A small masked spectrogram model, trained from scratch.
Model: 3.13M parameters, activation swiglu, depths [8, 8].
Data: 39062 training examples, 19.0 epochs.
Rows from block 8 of a small masked spectrogram model, named by matrix and row number. Rows with one number belong to one neuron. Each number is 128 + 24 x the weight over its row's rms, rounded and kept within 0 to 255. All counts start at 0. Numbers have three digits each. After the name is the row's rms in percent of the matrix's.
After each neuron's rows are labels from the 100 clips, of 14976, where the neuron reaches its largest size: "top examples" is what is common among them; "peak on" is the class under the peak. Only what is clearly more common there than usual is listed. The data: strings of digits, spoken by a formant synthesiser in many voices. In brackets: how many of the 100.
# gate: MLP gate (model.blocks.8.mlp.gate.weight, 480x160), inputs 80-159
# fc1: MLP up (model.blocks.8.mlp.fc1.weight, 480x160), inputs 80-159
# fc2: MLP down (model.blocks.8.mlp.fc2.weight, 160x480, transposed), outputs 80-159

gate.330 098:126147114138094096108153158124141065115132123131106156111102105108111126154140160088151127106150162152124098125165146084116125150153126159133109135120122152080094135176164159135165140134136146127137108145101103135122099132105137122146133101
fc1.330 101:160119091125139130136192154173150088121152160133128141154196108126161125101184133128112172131135126096147134113127123103121116134111090101141084135135142116115132127169154103121122117126119089113129112136094106131155106120090083151116115078
fc2.330 099:133135138178118083103097176103121119158109138191133122140129133139120118129192129123111141109135090136159120136167102192134158077134162090118087151097103112145115129106129122107136115120141121156127104143116108147195158092139152154116150167
top examples: "seven" (85); reverberation (80); voice: high voice (51); first digit: seven (47)
peak on: /ə/ (55)

gate.6 101:119146119162126055136096140100153133146093131139105121100122089123143113176100113116119110155103094127100107137093108159105098189127121142094136135115089121118127112092156096128117157147136153083092152121128168086106134121155143102058114129
fc1.6 109:157152103150115131154145117137124115123118121126103085120147107134116128119093080121115131158117104131126129119125155139097112111107084138113064152076103078168092116085129169132135152170123115127067150131116152143097147133093171108132157057
fc2.6 098:092073125123149107119126114134149141103105120127118130127176120120114100142130138147092124112135131096172095127079160149124136101101118104130103130146126108110145113128150120133125131082120155123100143147143100169111161101074140135129131157
top examples: voice: child-like voice (70); mains hum (30)
peak on: /u/ (37)

gate.59 117:132104151099174132082153139094123119121138140105107127096109124133077123130154087098148149185116090135122168124116125111144117110146121096118099139147115179125135124150166126129149134124145114119096089149166154148180126144184110177164162131
fc1.59 107:111105111108090131144133112133109101123118111116133112132106143134172149108119164158144116108149164153147101155118137131111157150085152146136164103119127079146121150110102124103104110112121125125155156097077098140113124146127098099110083108
fc2.59 112:074107163123171137111137150161150083132106112136122125162137154111108094106104108080163181115129125083152138124120142154130133149127165064147139092157123106126185143114155138121114096154125134136107135122122143120128118106129114136159117125
top examples: "nine" (79); voice: deep voice (53); number of digits: 5 (49); first digit: nine (37)
peak on: /aɪ/ (100)

gate.141 104:127151113133138115107103113130127132142144127110109107166126133133113152174139150070119089116148151142149124143133176144152162125156116149143097143110075134098173103107125117154110133143132093110138121109127128125150147115127139083151143090
fc1.141 101:142120189084124123122154139125140096102139168162093121141171138176118106099128161124154138122115096132122183135126104131116164090099141138122132114113167101149122157136105126149141132151158121168147104162109150094100137129112148113073070124
fc2.141 102:132141125137142138076130123155171137077126110140154132097108134115116152080097101130131084139140165127142140163187107120135101136116142095103107123115143126166085133119082151143142118113118099141107110119147116116127148107101123161166161120
top examples: "eight" (97); first digit: eight (61)
peak on: /eɪ/ (97)

gate.424 096:119162164117145114103107085137152094105116108129123130149143154122149113098121172141153134192108154151112168118139124136141171100092080127088136150116106106105147153077112147126084108143098125100138148106143142134089103168110131130128151132
fc1.424 101:115174123159161105123123117147139097124119128116132135114120138103125146103105138179157125197120142113104103162118159154178150127107117156058131152076197109118118143113115122114079116130127119144167129142140093121140128092147134107137161094
fc2.424 098:140130130123132145153132159170151152140095165105105144108096112144110117123129121134108103222133193122172073114148133115127104157135171133140108136135127108147118165141135135116106171131104153137111162103158143145129153084151100147099120104
top examples: number of digits: 5 (40)
peak on: /aɪ/ (30)

gate.14 092:138099143157164132122125113189152127115150088190174113098120120117113086136087116156149147115129142121141119110095179060129103122111123139107129122130102120119125163091146105127133127113146095138161117140123093130119106091118151120096145134
fc1.14 088:141117112158116134084109104159117095080147108134156124118181109134119132127119118129146129136124116159143152136129145114137107112115156099121121106119118131149181129122136108137100142078130085097160104098155073137119100115100133122154141070
fc2.14 096:105149115116164093140103109117131135105132162127135142113097134128138093125092083174091145134139122146125143142110115107100122111145129122147092091129139138112105127065112134119162150101107100154130145159144138126172142102112113101127125136
top examples: "nine" (56)
peak on: /n/ (42)

gate.311 113:144103125172121119121179144150165141206117110138174117157116125101133129107143114102115107111123100162139144139125154180135108116134123092158149148119117098132137160109143134133141134126124136089137117142156118162089102109150108129146184112
fc1.311 126:156132165116138151126113064131112166096151172124094180150139153113157116143098139088107132132131129105118126135132082104111122127111136128139136131105113174099104142165114109139105130107140124191110149117122147124149138129097127152118142149
fc2.311 113:100120168135133123142160119187137118151103139107119097148142169129134126133117112101135135111140091146110074164122084130111100163106130116127152104134137137137173158168125093116131071140115107121123083093109134132111166123076133152127117082
top examples: "nine" (91); voice: high voice (51); first digit: nine (42)
peak on: /aɪ/ (86)

gate.221 097:151115165168123140135119115117143107092097125122149125101140115110113135141157128103091140175099115106165158156158111053139120099121107095181128150141100126155150163162164112103080104117121101134165129155102123173148146143078146132156089123
fc1.221 097:122112148064094125084121119125100155174164123116126139132147150094136149140108140100109152129119100101156117123092118143102135122118152122157136124117103107123121120121104133172153119100157076133152123153137127125177131154110099105142155137
fc2.221 105:125146109135097107110156159120115140089151088130117092146114120166173121115160115136127143099128139134102158143131155216126142112110094117125113152110160199154140105135118180132138160130134162105147125139111147136094061122135166131110101106
top examples: "seven" (59); clipping (44)
peak on: /ɛ/ (42); /ɪ/ (25)

gate.51 123:132124147092120098174100121103087128105101149161090138124162140094147136080123181156102111109166105160113131121097131079069132130062138090116113158162132127120136116127146139126117138137169165126165128126123169163150172147121074087162114156
fc1.51 119:152138121176120173119175112135143142178164135142186145166112119137134139142166107121137148111099156071142119078168149163160135126184119132146147088106103113157119143116121180156124128121153129098113088122157096095136126141120133157127151121
fc2.51 089:155144140112112118132120178140129102142130144084069096125146075112139122106168150196117136151126126108118134086144123122075120133174123132114117146131196168144156156100129115136127168153135154147110152106133133140088116165170153151150132140
top examples: voice: child-like voice (99)
peak on: /aɪ/ (26)

gate.68 106:134156131130117147139106152148121108101083113156152164147133173136127162152140128135105140127077151109135137133133072118134100158135092143140124153121137144103084128157159191123103159171152101131123149115114121140139099105143121146118155106
fc1.68 109:130078140148123099106151103101116145156173125143096153091083089123131163158117152122137133172152071121105103120136146113117154107127154079141112157110092137135159134138082111120149149082126138119158148107133164114109164158111112118158131104
fc2.68 110:189063142121136156152169123126138135182156145161101145146152116070063147096117124131128115141124121090133102146063143106132111148134116097148134123132118136149158164149163139149127145101123080165127115112118163086124125140145127127174139097
top examples: "nine" (100); first digit: nine (54); last digit: nine (40)
peak on: /aɪ/ (82)

gate.453 102:140098120123136125140117132130148128064097146133157111177111124130168150107140157103080171159067150173121150079120116152095128129128134133145154115124124095115130110093126174106134135099148110161107092115113091118101096159133131111108093109
fc1.453 105:108159144101183162121164147107160156166166106142099141114116070107128147148106122114141123114168099117131132098180114146146133113107102147144109106105119150130148114130109149143157105133118098124119135138107132153116127114146099131143139148
fc2.453 099:127072169116102138150101126101143112139097108114141101107145123123097152120120154121157145178097102151159118159127132103111085120113162091182130141130151122147135178129146138100118152130125144133038130119122152124133129084132116144139149144
top examples: "nine" (99); first digit: nine (53); voice: deep voice (53); last digit: nine (30)
peak on: /aɪ/ (99)

gate.124 085:097089148138122148132090175141104136103129173110125114115104143109102106108128081120122108175143114126107126162100131154114127156100098130110145100140119116125154110078129082139155106075114145147141111126071146145134134079104083132109111106
fc1.124 087:154171123121144095110129140123177135143190090104123106104125135134130128158150149111134154123112165121146135107163110164167088118093170092148109179084083173148111161156138147112159129177122150126112107152144105125133102156137146138188109185
fc2.124 077:147133155083139111102095130076100110089108168183134155076148146100159111120113106089140106138123114147154130140144137150085124136096125078103115118147121109135163136135149123155128117134135083144130148097104127157136116105118091097114117099
top examples: number of digits: 5 (42)
peak on: /t/ (26)

gate.460 094:137091111075056075081120132076138089089142087109114111135096148136129100136129148120125113145096117126100158096130101135120122077093110124104099123098115133143125101054142137158101105115113117109127101140115117161130105143111079106138115152
fc1.460 086:111122142127125089150185116143099134166132147065093151087093121120090131117116147156109134178176144113135127131167136133168111156168127159113149114126161083104140093134133098135125138115135121094132131120097088111111137065144134134107115102
fc2.460 095:100142105123124133133118118154106158127116174146147124114124113127104126139103128179136153140152148129118111130131127155186127086132145177107099095109103070151161105143163168154094107159144153155118122146132104087128099114138138142127130099
top examples: voice: child-like voice (71); "seven" (57); number of digits: 5 (40)
peak on: /s/ (63)

gate.454 094:137142117138109180146115125114136129140087128103157140136140123096110098089127136144120118166142132133127128126122134115115154167190126154148151170116126128159130162169156124131104122079133125144112166135138110124157128112130159155162130158
fc1.454 096:143104134116160091104140149129136119115157111145164128115097154134128134152113090080172155092105121127114102106115129149115103114099099129139103125164118138107148166082125092146135153147163127103124117178122162126122141146095095134153123153
fc2.454 098:129128137131130136155122155115123126082140064161104118083138146138097135128124170128132112126156122135119096177126147160135075140138122127150163165161134142105157132129125144101116167136139135150167119081081175126126089154148122140104178147
top examples: "nine" (67); first digit: nine (35); thin (high-pass) (33); last digit: nine (33)
peak on: /n/ (41); /z/ (28)

gate.223 077:153094094095087123106098111176130146141127116144165124140110100120138103133116139125158097082081142135155158108125118106142132125153107103119106152102123130112151115108130153127136119103071118140135158128129077112119117115110165086115097120
fc1.223 080:178159103139096148161164159147141125152152145123101132149128099173149151121145127128134106112141152101110090146111104157159101116091085095162137108136149137167137150108114152125141120154102148140144135163167091130172120139124148119132129142
fc2.223 092:112129124120159106137108106088136119118120157118108137119123132115116116136119105091156137134107148174123117113144142064122138139129154108117119122093091126113123147144161130170140086118126123107075112134103150123150134120127074103121115151
top examples: voice: child-like voice (59)
peak on: /ɪ/ (25)

gate.433 087:130104101121099148144101112158139125134086145129135161123145107115101097097130186165125126071106136162106128087118110088152167127092112139138065139101110142166162129167137106139111127129122104142150135093126124109141136123170147124141128119
fc1.433 090:135136157164113131084133125118129125108132110129111108130113114129137120190161079132160093165162125128096110143116139145121113069143139108138154114134169120095070153116123139142122111131109152137131160153101152171148129130128111152137154127
fc2.433 096:148128132132137121144106137113139132141143132093155141117113139124087119088091157129145147084130107127159132129094128173153151132111108133157114120114118150128142102109158124133090130165158136115107137080160128101154109107144111098133116161
top examples: voice: child-like voice (73); "six" (56); white noise (31); clipping (29)
peak on: /ɪ/ (47)

gate.420 110:118074106137080131155078132146130094157115147161108136099150112149135117155124118140109158196115163167166113153164149112150093105126111080137119126123167139107121095147106087120162087160127157077132144103112132159135134153127133113148130149
fc1.420 102:138086119133104076137136112089097121125119099133140101109141133130103137168139134151120112140112151104174140130114074117149111118138133144113140125099119112156119105106146121150086120119128133110089162076171110135143133120113130081134117133
fc2.420 103:095139112163153144120127151138160136137134124120129110186111094128106146119117115120150147141147141084104108146088110111111121128103101149130136137158140165113139134146188111112136119099152082101152156085131143091132152152126111121137138138
top examples: "seven" (97); first digit: seven (57)
peak on: /ə/ (63); /v/ (33)

gate.463 089:143102179110130142124136108116143133160150086116166129111156157127128141151136118139096123107107132089128146109122172104120153145142126117152087075132129109109150120111153140133126155111169141117111156109125124143101105119122168133154079162
fc1.463 096:123115139136109124134118163129112149133139080159050132098122139110136107118152118149147138112150154126147151170145135137121124116141159148100110086123110162138127145125143103116148102176162084167129126113125116138106139114117102161143083163
fc2.463 103:169124148118169177140125139148150126090108150149141141119123110123105139141119116129163116148144106092121116136103158103117111136097115074061122162103147135134101122149119138110129154121133154173172118108133158141180090109095133118115129093
top examples: "eight" (86); first digit: eight (51); last digit: eight (45)
peak on: /t/ (40)

gate.304 106:130109119131153133133149124102092129104100113145102123068083126106140145173157099121114076140107116118102147104120139112151124114180142126169111112116115100131158117133115124131131119150120123082135130110166114120139161149158152113118157129
fc1.304 103:118119137138139124101192132108118093118135139120129107097088077085175156144141154130128124162103095134126107164151122115093134134154115127119106110109118132108163113135115107115106118145153114112130135127161101130129135184178124096085133128
fc2.304 098:114147118123082109120137098137130156136159128169099133108126127140139086111097176122116127145083155148172126152142131135113117135112152124125157115104143152155118113139117126155112104156154127104143165104121099071125100145105178129145129149
top examples: "seven" (98); reverberation (75); first digit: seven (55)
peak on: /ə/ (90)